{"model": "multi-label image tagger", "horizontal_flip": false, "norm": "layernorm", "norm_position": "pre", "activation": "swiglu", "bias": "all", "layer_scale_init": 0.1, "inner_norm": false, "experts_per_token": 1, "shared_expert": true, "lr": 0.0027, "lr_schedule": "cosine"}
Rows from block 3 of a small multi-label image tagger, named by matrix and row number. Rows with one number within an expert belong to one neuron, the router's apart. Each number is 128 + 32 x the weight over its row's rms, rounded and kept within 0 to 255. All counts start at 0. Numbers have three digits each. After the name is the row's rms in percent of the matrix's.
After each expert's rows are labels from the 100 images, of 14848, where the router gives the expert most weight on average: "responds to" is what is common among them. Only what is clearly more common there than usual is listed. The data: pen-drawn characters of a made-up script with 800 signs.
# router: router (model.blocks.3.mlp.router.weight, 8x160, trained with AdamW), inputs 0-159
# gate: expert gate (model.blocks.3.mlp.gate, 8x32x160), inputs 0-159
# up: expert up (model.blocks.3.mlp.up, 8x32x160), inputs 0-159
# down: expert down (model.blocks.3.mlp.down, 8x160x32, transposed), outputs 0-159

# expert 7
router.7 140:073101111145071133110117186149156124187150137137091123215164134120153207146078135131129100096092161142097095100125162119112140152083149128130081148116123125097118181126102120068166135155134097118140091103168187113135127110090062123159080087098163096145118134155184132126149098039165186129072093110168143148119164138147128150181201130084132129180135090163176132139147118128153144172197068134168130150137144129108087075160119108139172138130117154124118183110138120162145091141083166
gate.1 099:104155117136113126180061149132126176107194070130129200112153100090134122175154082138117157132122123156116127123138090136135103136111149160135194064137133147079162143077134154155146205114111143137158061105125112125079117150120103188161170103133132136156091151124180149150105141151195158107121066195100093104129144136116128128109178140076136112098163027151181161167062161150221115157144152111162114125099160131155130147113133081126094170131110164080137094118108130114135130099157114
up.1 100:076125164102119097118163089098061191160103117121121120121117136189162151087057074149108098107107151104149096081124112179173127157098183087103140136154105103107103153208105086071092116133121145152149168134163132158051172146087091146110114063168119145135137140114100131108113118119168170078182023098102164162147185128176159173174084124081131140094143153121140188144101103096159143106101142141113114144127104104164140138182128139153123159068147143122140125129072137137127135116121103
down.1 107:084094118177125120139105088077148151092139102096152151082138125177113191130122172104129121165130165116139112131099101094123069123081196138091118121110075224178134089175235122103082128109160072137084157119143169076135102146098205109136125118135135118093138126152144066139094105160160142154137105103126128094124164209164166084155185106131125124129155128100122066124119159083160132134128101142140131204106106128109147142125145110134139111132110065130111125114195134136127074100182115
gate.2 099:044143095140132178105160140143162089120138114172129135130166080092106171122153113138149109182100164123137170152128135119124107109072124157088114076126168188110127162106110160148133084087154123154163108157113138101123121106166152087114128157116120115153189114172072135084109076141153069127109043070096186148113073126155129104143123141180191152088174152147155070167091180158092083125088183128183104139111147168173138144060141104115114180107174138114070117151145149155121101117152145
up.2 105:103128097144109178104189135114168121119200135123132120128178079150134155133147142123081140195133161066136026145144144114080114103095123127112154137153135142150095105139114139152111098099133170165108147166195143153122127088164150063133118157077170133129189097120067123069071128125146043135120094087117144147123086156132083155123116134126195123107153132094167118151087144140115166108038160139183181122134129164138149145091124150150121137082154128165143104147158169098134089057174122
down.2 108:121109110180113166078205169059128125065147120122094074092097140197142102172125123164174127134095067101165130148104114163148140191105102153140101138118102132136122148119148165171100161121081077090075121097157125055141123146156126122118096114134163088177099107152070210108150141136137104160093107142065154171120140172131154124158082127113173080140095180073148112094126176115058110116168142147126107159176132106140143082104109160124105095166160137131075105151102130115100076152112125
gate.3 114:126076191099083147075105126120136108170157143091162074114103056132115159169114190121101116135147184111106144150131199169154063152130123115133098099071138083124134111177116142111120174152160161119108102119146154128148176170077135105133162140143115096149041124117161088090126154177147141163112170117128114087078165115147119177026131102119060123119137155151147080101125120140123141196122131161088155128152162181124154162133189161146126137176104131066144104140102146094139137085165112
up.3 116:151093143111064089104133123103115117143171187129131049127083046144096130204103162137076088132136087130094133177166195180121097138192131157116112097036157138158163081156120157127105156152147163127108122136149154151137113132076123125118161118120083134124036079113161093090131119179142123162094179139122111075093133141149094188076127123129137136135119116145141110124128123117126094139119141161097179165170203215119153160133157147131133128158102161091132114135102180108123099103117112
down.3 109:129107112127123084131133165151200121120125126151092121116121127132100134120105105158097152140120140137131068172065121159094210108135100140106153120131193137065137121140121079117120112036084162103099194155178135121160174134110105086145119086150143112099049106099151082072115133185195119145076120112106132126152170137064156129119182155094110056125135099150134139166105068124158139056132081150121074103070102087143061101122124093143143135161171103132146113150128083135147123143118166
responds to: dark on light; thin pen; four strokes

# expert 1
router.1 098:103140087131168121130109069120094123126133132116170101132137161117094142157142131088148163115144062143154105161118137139169165170176141074101071136109086119110140098156117176172106102150149181126114178112123136167125113081198128095123170140171131151049147149094076141147100172204107056124159177171113139201155183066169140147084136127179125127106089137113136110132110218105122110111117135103150169163095107142179115126129078186085068129140108083100138117145134080099159121112124097
gate.1 089:136140176172128137125125084163178119158133184131089094150135118148130151171137132126128131075095130158132106115158090152110149145179090089144098114129169113087130137126067133161183099119067099196157155123091148054168131118096095135170129165141125166072127101105137112161091098086100143065084124142122191141068085096161128112053073077099115139076079110162060138123121139145072165125155115135093225106122130158144181141119057164099127106143139138080159123127103145108122127141153109
up.1 093:078149168146106116134119159142116206108112134092129117145168122142127153161192161152149111121084079151102139120177111198105126117157122143147211129095097070074173169159121135177137145151170120101102127168147144089130134137096130129134103151142101139109135157064141091108103147088092107095136116178167120143078126077168085169103129151154095110144234101101129109116094162109082198140143167114100200085118166161118125165140147119134183142147133132119119081096120090122105067212118164
down.1 092:161110154139141144110159123127175170161146137085116107143107129141089149125060106155128058130192098128147178112100186151134188070074122153204133151173046172138133123036120138100155073155147126137079175119170122092160147133134173084131123131103106110163106170106112099148093114113121118142134136131169164155068072098136145150163137085146148130129138083145171145109149124113162158133131171152123105069141168122125121114147133085132082080171111146143163134176173097176107140076166054
gate.2 102:137173148156112049092075165091086143189148183103137111139147156129167113072091138176127137112133162108168062193082133116182160160117157109189115148155102121068140124146121159127083089080170097105176105126136182105156168096202144107102152149098126130094137125096152092126139096089117126112117122092156172143176143123136145143158104139134099128092107161138109174131124154049132125107121161084154123173095073106174091176081098150158107163122128116108136085147089082168187124138174080
up.2 105:139113123118144192121154091148158128079104100090071150117153096148099128176150111117122157137121136100050150056196141154108099076158120168121179130079144170175150108127164121110166131153105153104108137128136092167125136122063088139155150120118130085114106112193135145077180167155100170140179116133121110159109118123132091051106146150126129139168158088111187088154110077185094099126151170128084118091112197142097119078159116137060081129139079100177129156073125170117084075138141134
down.2 107:119107172109138132104161095146182153103079108091123062131106152131099108058155057164055130134142143126088096142137152086102026133127106051099159131153154127101169105083182121126112156152124127152144118143165129132144103152164164117101151144101142147171150168181196126147084090102107139070113121153122146160118168110123170108123121145122126100088126113122162121132152110130141103198132138139190086182078107103059128118173180096085154160119149066100140067171085146132126143080134156
gate.3 112:093079087188190145106121061136165144108188156152154155128175054149145142087137123129170152088086074129173092134108156138134133162137066091181098167131082140206147201148148142180079148122123095131133141136102113139123132135120098094141141110130149124121144098145110117162102183111100173147156179199121134142183128141140137084119112095145165114152126154138073154109123129065135176143123109133121102157120089097145118167089117127118098077148092240135095109124153141095101089151158074
up.3 111:166154173097126107095138163160080128108102117113086169100138173102141115133085132130101125168134180097096129130086147148159145115142109161070191112144199146089089112105101114108174093112155104132128063071214170133150117117118237156143114145101125145109116144122143170139119092157107089087098080051114114111130179151104151177132107138154089112044118121099139130138146084149100077136172140136115089155139133164097135110187157133114134162103145047126102105126075093164116124097181137
down.3 113:064045155129122122144131087134076084129113090121136136118172067168137142144192081176177112107096110120174161154116151121154089146158132136107124133078141127133083131141122108168149181143118157133138116056131092141121104126091066119135149146115145112151107148107094146137104145108138213193102136157117148080128159082110101056176188160129103080108174170129081070139077074080143183144129137123190094115179130103131090103177133140122124107120194142113153117120132080081094109160153152
responds to: thick pen

# expert 3
router.3 071:090149161158081087108140085134116109186156090117174088085155151189144157086090135154153107123067128183130197101173101105128115106137151140146171165151178154169104172153148089147114127170107114161120083211142127217084082145107175140081143111130141149175142170172112187111120140070148136122179149121103144133115153107146099102128088106137111139088136095138123105094193091089146149071130130165109068136129131097157106127106180179159099119084129080110140072122149113167175138132102122
gate.1 083:161074084107144130113159085125113081088184062128185094121111090127132176127185132157128139123100128097146091152154094135098087147146113123076099104142077174155136207113174148155106135116103093107136165070162153079155159100116161120073111120139158177161086089146140050204127121098092085146113092144118094102112172191086138128118083094146096084153064108158118111110139122116086124119146090175176140134112151112159116162076064169135134143130116130123180079128134178102150094093112118
up.1 080:121131072153207138113116128142121073101172094101166090076125145119132092105174146153194156113069098148173116128066112179150145113140105137113128129116106154178171165105178126171175085125121098115138158110176119142145143114173128122111146095142121202129062075111141114168091170101157144120126047188164119109100151174115157111108083136150117141165065150095153162158106099123065135100148097169162100094160069134106118096139135137156081109119141122158140072127134169113063066121165106
down.1 086:102065163137163156141122082179088078087126159153124094096135125136127150162183167189139132056145141099146106107131142144155136130167117202138126166070176075126093151108130132138141095171124193138136143133047138188074101163124190171097142143124110135091113168159121108121135088151169185099094074137068116100126102130112140125101103095154134181099136125108163057112147081123155116136111144123139082116128098138122129092125147111105129103173122111064168118210149138087077181094080115
gate.2 105:174116110083139141103120154161152138082088167127183164124153168140167088156164180113093153126150099158131096146075123079133090094158103098043124206146180151105097076159082126159160087166157180075069150114114122110110113169119162168099077121108086100124073143190220088141130087107100113137140151123132158150135128146151132116131128190123105160099123134157115096127133126147176102135141137150110148082128137118094053104143179098195118115107145036151148144153125135118119150107107106
up.2 103:126106105076125138105133143141150180069060111109153171129146135144125059163141130116157163164149120149138060157100102115135106083087088117065147223153161105095092075187084119143131140140164161146103154102132103129125122106115116156081139117113081148213096143163158092102103072125140127141158177116119183124105121198100125153121158123139080200102128156108145084103163144129150132189141124180095115078159124067101055116165151098186088126158101080128148121138133136122116136104086127
down.2 108:129151129093110140134153245199165102083120129100111142141169125135130085080165100155120182123118125146138115123127155157159125157099089184077114194173042059135130096165092143115110102123152099115143090103130154150118156145156113084129137134108098119140084130155122108068096145117136145100115126142141103132159149147126041175141096159054158136122146150105140115104148131176099111120169135108109110023132125139145061128103137123165130147135150142153227127141088173163107083143127155
gate.3 083:161139109161100124125116185201111149152098079101120101115120161127089097109158154072063152161115173166159101118081076100145148146168109098190162092126182104137191107178083121163111161126155117120154161132045153145099126099108107143152153110098109108149105120093066124128157097094150148125091121139139161065139107088207124081167124115116142117129151074092129067142196179150166104142124121122169182155160121077155162120139176144110134147161201116178119082092139156110141129123111155
up.3 086:125126107070116093155100098155162173090101138158151104109159092173164116080119201144117082088119133126163088148131183131150160124135135157099138119117109098167110119169087131093148138153129136165169091136160116100162152128152173113151128152093183125143134119169178161202121102169145120110146130091135120149095138186166139151151100113163193134155041132178175125141160142116098100121193148083113074175096186075101199072194150121089145143135119075148088136104117110141067154131175097
down.3 084:141051181094146061139143103141156168127157127126096132128126144181114137131086146117124155071166169129142169080119107172132085101090079146122102167102164103044134119120178113183172143194173183129116126168109120152112176168113153145206136157113141125105134090098120125136141147113136098140148141135159118096144095093136156155189084161118158122154121148133119174140107162155124155079152170104113178081068082132134176111138063141159126115095117132074162124090083099059151064148086094
responds to: dark on light; one stroke; only straight strokes; thin pen

# expert 6
router.6 084:089147079131178091164120125152126113180101131103140208029094148145118105115099133109079165095165078151158164136145113129134151124160181155127134116141115179129123147119176163111155131141147136130163160122122112177095115122117195132066118142111130126053179131106139139124127170180090133163152136179077152117124146121076117177084096172189104121122162140146143035108153140137129149152116118117139169122084056122105160089114114149082163138209129090120082102103104071103129150084107176
gate.0 116:096113114194137055185112068149148128125146120053070108152116154110094095114113127137104164150103111204122144208058099070108105156148139132094153126071164145068115162095141079104160078114133165143143139149179079050125176104110146110083150113141170159079137099129092147105135162059105130169154146155152151122104122104080167143074147129171175132136170123148130071106121114144179169174112136112143111141120092087172125089161111096128142133155125156162123132145163115153103167120092138
up.0 116:110147135149094064214064116111141147137171103085090111165128133157072100094143145142141211144148137115055123127081062097137134187111143098086152153105118131108083146123128181087162073114148133135142127125110105054100159131127151190060183116149144154112183128128097140141172153050101132160128155156135150168123143108102158112105131089199166130119131109147144076081133124131126168146148138156173186181096104075101133126141141152143120138154091167135122165122121125153077171168078122
down.0 113:121122117146092146113166104205137125110110079110122141159158079118076080148079145159133100106125143049097130151107154081107127153181136089115175080156106195108114120126171111114112108101097103110089150088226128100089124166128137137166140137145189120122109089158077144130120114125150116156137078097188073069138110198057118132117161154163070137120140108153079157125156079154141118146112090150119113100147158101092095155183157127087101106131128135194167156133065170150163165137154125
gate.1 114:170120061196128154156126137168046112132114146180108040124095075179125108125136153147166023088145127123063166156142140130129119134128141126116120182146149140149170100054142126088140128135118098128175140106095095135128144182111162072126160104131134073151113158106183177132110115125138198098100095123138163121079169125138137176097149111100157142115069116149114097150117144132138201110134094101042181138162066140110141128148106171094174121143156142114140149155108125170123149113128116
up.1 119:152120171093169149080136129067152148201124111108147178129190165072104186106121118103080159157125160127165145107111094166149123166084094136141123114069129100112081111178127036139113113113142137058085117113137166126117142084140120135137143134123092170150142114150034068122145116118142102201167201155130122134161093125172118080176072129143079120165143108146157136104118140090101087069157159138193150106117176146103126157116155111139090100127152138108167102092089154124162104104151118
down.1 112:185176108122140136159105113108135099133133159117017113214095107081098159112127081106096084094121104135084129104141124130065084161082141172102142149148085152194127140150172102154123136126111143112144142103117152120084179215046155086162146138078110137172114114096131112157093125170112103120115111155171167144129108167088139043168141170075129153110133122135168144117125147070183111129159158098175174103089106106121144112164131123108113132178177164125102100108153123137124108180134147
gate.2 096:171090091133132126143114075173144157108107113161110115184136112083127195129125057144102126172074135145106135103136163090123180143161128095133177112140113143114150158122112113119116080133146142126255161133120111118149185087160119142067090160099143082119087124138153120108121147139091101130103147129133084099116141156129108101061124119107113180152139021063092138130104088115095120184091133155181087144129090151177114114153167145171084120129109150098135109175163088074168087128102115
up.2 100:123167126113115166135098121060120118136156129110120167053148150153106073164130137135126065124138125112105098100129083081177106158154134174128148168132127183153103088121109157169128161124134127090052138177161083130181116198067125131205169109128142174102176114085092177146150104104118166123098108156098124166110135101121134142177087144102124102126054165149132120132100184205159157101127139127132148098115194120129150135157135130120176115103157079194134194053111136172114144108134102
down.2 099:140147088133102084138098079119106115149098173142109165152115140121118117091090098159143098175170106192105103183138184159154136122145087094159137113113180104114141119170139145089089093150170137121214147148101154039103092160113143191119140043126099163071142177143159137098127108075145171157126151157127126125097126136139108133119086111084114156076079173117076194149167108149156075099113097138151142124132125113170113083076159123149171122114096153127128117088032110099080151147113106
responds to: only straight strokes; one stroke

# expert 5
router.5 081:131110149104159169102119079137123131099102112170157182128154165098103117114167112096150111110114082081149079135090169128156121161098175071114199154142156125101109152107103149117126161114093121152136069131140118122149093179088176159073164058183089109085157140084113162178127165156067119103102195178145109151102114118152154146059122134062159098075171100109084062106165138140130116119103167134089115144079161121174149158095077165098103159105105177125092093099126125151111146125132068
gate.1 085:145125180091124133083156092185196137064107186086063096107147120147140107156091134096165140176162102146147158135093127128157127128213153171143091181118128157162126102119128101112153089149120117139101104127136181118151135171145109138091154109052160117106074101183157116169122146069131137160114143103209121159145179109122104100154076144170137127143117080108109131054117095162120151165169162130136101131120124164112069129160126152095142160132090096148083191153103128112073107177145192
up.1 091:151147169115099105079117142193142145071105140135097092169096083165086146156147100098112098130135117142115082110207213187117114123166117152143141142141092158132113168173149112114179098133197138160100100168176131092121083143132133133147111186003094075123106156148137132129145112117154126131119099117125144172146102134169175073067107122125131144129153143126139072108107154151127088133132158138171116068160126158105091108134134149149178108166095170076119108157158155166116066123114200
down.1 088:081140176193194119119082125152112091125112109122176142066112104155133145091152139129152113137110105106109110158168128141118120144136108115149174162166125086146117142113071099062128117156103185076092151176105100145104106169110196070091100131167120069141148168163199147134125108197163131131154108110118158173132070128082137143145050123158152120108110062137179089203128157111094110137147148120126094159134104119162038142145088137172118109185116159127120097127132139109149099071112088
gate.2 111:102081097135182116179102095045142152136186094095101169165106145143152191086163145150119169165077164119093073096104137123133138167109129119160092121052136154120149068104120147117106121089127051101142127144139056132153093156159115141140171094105093137130120148115150175107146117094084221145128120114128140065150121120207105097186130100087101096144117106153167123177107100114137086124179164107132151166180100089161127118128154082117100135156135147146137089072130114171105160093107137
up.2 101:155091143075115165096136157160135088112114132170177126143167103166155060203073131126121109110167111127173126146146094152118153081131145148110112132168146153118200138112160118172093173145150149175150153101135136100113182139127158125115176150145199150178130141148103102126088102144173037114144130171080156161094137203112096142127163062138128114175142118092156117109157117163098182088085111132141139109127112103153091085178145077157136107140131076177110215175145111108177118135164124
down.2 100:129081109110078063099084132124165164083165129150052041123106180172103126119130156154121117082167141169128136170133170109146122082135133163137082123119107139165148066121111132170101121167109175164141081152096107157106187083145097108127119083068159181142079136065127111089154109081090165114132103108129137139155201174139124132140152136093097143098120121115076175135101163150110122113116133152159135119088191120127073101105054093163152084143111135100126127113089063140136100070147108
gate.3 095:132159131090080133170112204089124107161139100118145113163070124126140148130142140129140076152069110174111132122141172132150089136143112167185134102122061156099115166172119103138134062168120162137194086129063099126168064120097136118102173122020129095165049140104059136147146165087145190127102112158151117142127071167151160102108127152172147154135132157168113138121123143121129063089078138114180127109156149084118152143125079141122160143162135139113093103081154113150112133133061160
up.3 093:124161140093163136126128162092130137139105090159084167091102176089151150086109107094108096068211114175144085131150125120072062087132145103082161121166111160112105161167176143146115183149100117108135171131100095136108129183107107139190110147155097120111166067182216116141099104118125090135188145098145086133118113129144050093130124175103202161113105109138106065154092126120166080127164178135121125122113157137157096163159125149146095118115132102176143168099142127142153095204159096
down.3 105:138112083119120119108094126114173126139175130124165150193153131132149155117110119195084122094136094176115148054141164121124224075144129121130093110086106150158178113166146137075148072082140114126112131144138150148092131140106162175149145166091102076122123083131089121066143145137134103143170113153166113082071132161171107121130152231079171085137139094145135178087164156108144147116071175195147080132095087128119150109135138160128162117117089133110130123104151071046100133130151165
responds to: dark on light; thick pen; only straight strokes; one stroke

# expert 0
router.0 137:202128159112207120115083086114131088126117123105156145165110158106097144065132171120080108130115134098133116135141149184114123109164123151111138115156110103167155135181159122170104113109077124162119145178072088130131153159134132145171137102122140164141117138113132179100119105110155165077137115090114191077121109124132157136167099115067150106153093187081119189136059121195134108148063167100100118066177169152101176117093177099132181111094081163135202071081163148121133096119166124
gate.1 113:202117184169143093089109162165150063062125146111125123099116153149144135090162160102054116141159099129149132079175135140129157065137108133170126114130109136146092165171169125125130067096129093099110105113109151112112088129152107144139141121080117148116108135109165136118151111190065113134161092123125121145164127105165149132184092132082136111219073187128163187140105147143173148126165115109117147065170144170150103098134082133152173135027185166118151095176163148128131113147079131
up.1 110:123132058083129121157151077105195103081128146129117104133113121135130088155168111161137129098136137150159085129122179075093113115122144120153185145140128101133100118204176136135206122123114104122139077107109166148158101136110129158195140132133109104113190183123128171100121113132202189131101151094171145157162148098138132117135118119135112109135107176169096101162171196145143162070115110151119189079130108067134111109162109162124040120199097089133125133065084164120071120108079098
down.1 110:119084172138099095122133179184145129148142128116145167151104134126189120110124072121131083251152083137122111078173145166098143137118081132141144146118109079109120140152109129118154140110120156119081152112151102087184111092145139142169123189119140118140111101162118136122143065131122096146136095128145109153158109187179139141154123104150171156114101148101156135166146178158133074085136114126117174143069106094118026153052159079094106101107149144157147157140104108098104236149086097
gate.2 107:160158064082119119106125095111135075133142134088029105139150101114139152119063100100121056134123141119121078106159167136112100132103188085127115127148126121069192102099117134125176161069134145069183166162092149131140112167164082165124186192062157128145106130127172176116137130130153162082156135121168098087088134082167126119163139136119158093142135190099111167178114166142157164110117134104092118111172100066124132116113149086100118140123114132181191123141128185145130148188107153
up.2 106:168134106129175062104176096106142103092116135049152141128163096169146129092153148124144109168127103096123108087090142136155150159084157081157141132155099149108180170090113155067131049199078081132126119180155113158124124177181122115153129125088129122085108141127218123182103138114086134107143109139062086109099092103099093121141109141104165135201077172159167171132134126171130078111112086117078102123120138119094166127168090098102125174125124156131161110184112108168111136186096122
down.2 112:116136151154129124129155162058112128115168120110110174081159122112168168122085140097173148171133099146110063110118142109149155084131157160090163154087133140107102157102134083199092143114100102105112134167082076095147112108094117096083166091104112194164073164112135123148148096174110105122096087144127126161161123136113182140144138054166162097167119194078082160105063122110070075109154102155091127119172118144129099104080097136065136118079216125062144129132106125098090122117137104
gate.3 098:150114147158132111123090077096101134071087175122149098140140136127130166105170097189148141102167146111177110070109125128152094103132124157171135126118099038089095138133112175106129187101167183123104153123139097180144144141121182082093086149164088166071125034097142147179131120163161173140165134127141123118115091121085119134090147108106137161165198112108109123124148220127119197098067118149120113121157122118067160133115109114094152136106127112122207084156148158116105186114132090
up.3 104:150180173093155104182095090043148146033133137143168089198128108153109152135087160129145159091177096104153110102050172095152130186100107149100141063133094138132157141155122147125116148125153105076084129128145157155183106119093094146123111123141169161150091089130154164128075172116124167175162099159123120141149152080085145135091097142093087141084138085110069162081132146094102111149133165155096086131108101083103105149101130118133143097132164096161136136104108129104185181053104120
down.3 097:134104140109146135152123141165121157042105128150128105170102117169091102130129129123162154099181122149122134089139135090129139159170127156088123124094137059099102084145096148135116123100163104136100132169142172123206149086068133129158151154119115164111072109099115177127136096114141124183174165062067085108067112161140093187146129133104082192150083175117099178056071149120124148120112144105133160102078101131146105158191134127116158091083144137196130138101096166157162173047121132
responds to: dark on light; thick pen

# expert 2
router.2 076:168088072117121136137136078177145108166118074129134109087105121161223085103139104173145174155115081104099099128107184115104168200133093111157171139105135120129139149108135130180152125097137133159084075143096040167159137195117120101130153108140079155067143157129073109155139126159072104130095141168140094101195115115122132148108073157129107075105157101103129085138163134153178143128102171103142107124081165134156107183147130123056139143114080126119081103125165079088112171086129116
gate.0 103:173160076169138157161099129104143079190109139124139102169181091087143063083126141113107169091138096124157185133069163101103106098194086188166093094146086056090130135109133166126118119192153155151080151129216109163124062113150111101072127165134151130139137076155172082128128106128154121097120124143105129114145142150107154128117155129117142177154162148120060163130145158091126118102143115131080126090083149134161132095183124141075135127110090107112144202148104182138151182104153101
up.0 096:174162075171142126146130094075138110137115133159099056127135100093170055133143183122127098103100070098101155146048166137062074054160166176177104115122086084104150086122134132147105109112137094177067154111166124194095095074145090182108097091148108161116128098122166073135160073146134152116132154115104168095119108119108157129149160100149124182127167143138066144103119174098115078100091082146110095137144102100107126147160136119088132129120094144125185179149115124129123175112151100
down.0 099:118161112151142149184164058043119126119104140127131079157143101190171126182129132089117141090129165057141112099169153127107106142101130122138128112102119119111117121126186117192106097120078164134148158127140151176166096086135174124143139096077151157135156114171170153176155147097076202127132135157112117057179157149099047130122081144165195100148063137098127132152145195072203138121104137138093145122119074113094123117136113098101097174090121090156124124098126152130128089094096126
gate.1 105:186138113110137150126161129084114112163075157126112054118126113126180102128190097085125118134147185156134146167135079147095170171134125125163101142141117177143083128112149151140099157032095141157157154116197177109099075140180160070172135130146113195133110148084122109124168135116164157184076159132129115139152128080092143116103105082115125115163059143116093192153158135095122208129122130185102119106088133168211115121150157162123130143119138085115120171127078106118093083094130144
up.1 108:160128119141070176145181134122143093136098140114058090141194125159127096122177085142089129121118140137105162140100157186175138140106082092221097096116146147202050124113195126103124118092100120150139119143135123123099127121191155073171089136119122132176091158098094095095165093139140086082103139155191127144134153140120102124097120119107194108093122109118124136177140147140129173127149130132073128097128108151100092072089104161093149142097091121090056133168123063065151089127172145
down.1 103:163146138137100197115108133130106143118142123075179070169159124173119154092182172098129137111132123077098135195180119088100170172125094115137111123090111134113139083164121095115091098119164143115186129068157096133131134146099128172062121170154165149229075120155126157116151153123163096144155109081066137117128107117148112134132090157192073150071141091117097199120153065101155120163158122138117158103139126123140127133113151147125158126191131186096136134138085066152073173152082102
gate.2 117:134104085118124117166139138183172160153184139142152099096083107138168157147076125157129176134126157125133109058149156132124142181128142117140090128171136129150134154089099119148146084119098152214081175116142093109121154186082133126061160101206149072126123148121111111136145150120037067145187130090141104142108139120135132147116015160121146153164182130134142162116137124126131103137189122131192179122120087092117147161201142052173135115135115101141112139122176146126143156158116130
up.2 114:136162179155132161107076113108092088090061099107156158153128169128073133094154166091113130137161139121138170154109107122094133084105069136164142111083158153163142117136185128065114133139138161072158087172111150136120100052177138129145103200080114181112121085157117101104112092165218194120104139090099171103130093130129113105140178117140147132069114122134131105138125136159157167055125126120085102165140120161137148106058104200080117131123137138073134149155102122100080066137136152
down.2 110:144083130157145131145198040186108146085155153113183124091084122127137175144154172131104199061149117166168171152093109079168129166141153102161072153101129134136137163141131120083167132104131142118079141147158076113109148139112060116147142165133168132106118138095168095130143059136087135079108057080098124194125175158137148051165140188172086130111119165142146153133104139110136155114115120129118152082063156121101149165095160130153105112118132112129161130175152140100146131152088068
responds to: only straight strokes; one stroke

# expert 4
router.4 087:121154115122178093176128118165165224152130107125103156020111175140129077125178122081171090114166118102112136090163133116094113162095098157130208132207105108120100115130091085125124114152184091067157157141105147098118098113148117143125107102119048165200141136104111089111147095175112076135131119118121078179111146128148131088164136093148122171139152116155111107134143121135129132079109136122129125130105189108146160147161136125185133128132149083156087041160126131108145190180125137
gate.1 106:072116180133083134112115132170099165178125079042100180153127121096147105121118116125089127120132153084118184172127085161153151092130170136078081147173163154159097121112087089186113089090149143128174116153151099083075066103135162115125136152126132150124131094103161146141136097083192131144100072133072162154126165163111117129126185098132154131174106141147134108162103115071135069048171104117156166162114147115103151108169174142104079160106171115114103128144217179146104128153124131
up.1 114:069135173101112100116109128192112133174069082065128165091103084114141128101114145111088144130093137106125133146129104119119141121134131121094094134106150156173132103099077088171119082078128166137164160158132106047083130155147173097146164171119126170135144078116153118112112037077185146135093079117090138184144206158142141099100162093115155120180118133136122103144123176061136079063122116090149114167100116108109169107136157173100103099105150095110118187112191183130118099158153100
down.1 105:131124165131093129114128096106145120015141152154113105200154155127117146173144116132149155105105154152083137123095142183103144157183100191108127153142124104080144146096159154080127148100116183127107164133113146111163213145161140168138118094155138150162127123129056133093143077152156147144146136095132108072105111134105145133109165074113146166152117130090107084162133117096168190149162128170110106052149144135107069079167135139203034086138123164109158122132154142146144155195098163
gate.2 090:137131158097092128132148159130090134154080162093138160076095129119131120132178102163136132164157158087115131089110104161120148152078110111156174099147118180114107138153057074091127163125126134125082060077147140119138096149161138133175133169165137187124128152104135081158176111116150134174146116093162087112124116159078195053127125144058154127217064195137139163097113117160138149134101086118121151199159094160122122146152141117113115174157166126116114085155178118098158062078177107
up.2 081:149123107111147176121133130170124148186142096126082197046074159149163116163140097121141099137127089110101102090113121129146131154129146088159171145104136166124094048085154075110146173131122137177103130128075101133076130142148098090130121176169100115194126154186108113162112114109112128108198096103105144098142094150172072127100181145142087174138143059093073149140137113171171182129096111121199180042137103154110123130143093098083143092129106102137134101156115113161129099134188146
down.2 085:112097114111157149187196100133126139088149167076106105110130128100142103141160078158186134096127136053167135074151143130171061141140133095113096147109081150116163098102145127168108072136151115123119161102168123130150127111068159138154136060159141137110225172093111082117155136108116104145111170106115113113163141117130130152122103147145105138116118156126136175122204139143112112103159114164095080189163045114127228087140119091095097116130141200120112095167087056122113161145128128
gate.3 093:108095110132102130114104123166179113112087149129134112141092085140076156153121128106123106131127114105182106117168158164092120122153116125132160171137133144134127120117156106106086148147122156140104167109086133094112138108070189114079147201148114149115060076097176139115116186158164141161089058162174107156117111109120134134163128118134122213063155116054121112100152127116119110094131120123124151076126124093194138087146101101228171107178122032219134088118148109119160110171125112
up.3 090:155129094134126119174148137112096113134110059102080128105120085138135136176124086154064069082165135138043182166131125149133130150094071121089128109134161114118167166095163107155161072133168122121130141157146129124134139139197103176148113074120141092144193140162107089158086137113093168118205155089122132164145151159180134078117100091158185088141166157149127142105087148082119136144122108164135085174154080103122100146155106117116109187058119190074114131102162153083096083099125096
down.3 094:136103122174103172119113115107098167147126134068133115122125107118135098085207095153169167107115085176127147160145166167139121155089163093102095169140162143159158098065157153146098151121119134141091093099121093126171162145116120111062035163184067071122100152147124077152152121043099094097088047112116137080103132205139091121111116097161166115055118114111128129124116143144133125145094093151097160112202135123095161099147186115152141104107174096127142110129090139177136115106145123
responds to: thin pen; only straight strokes; one stroke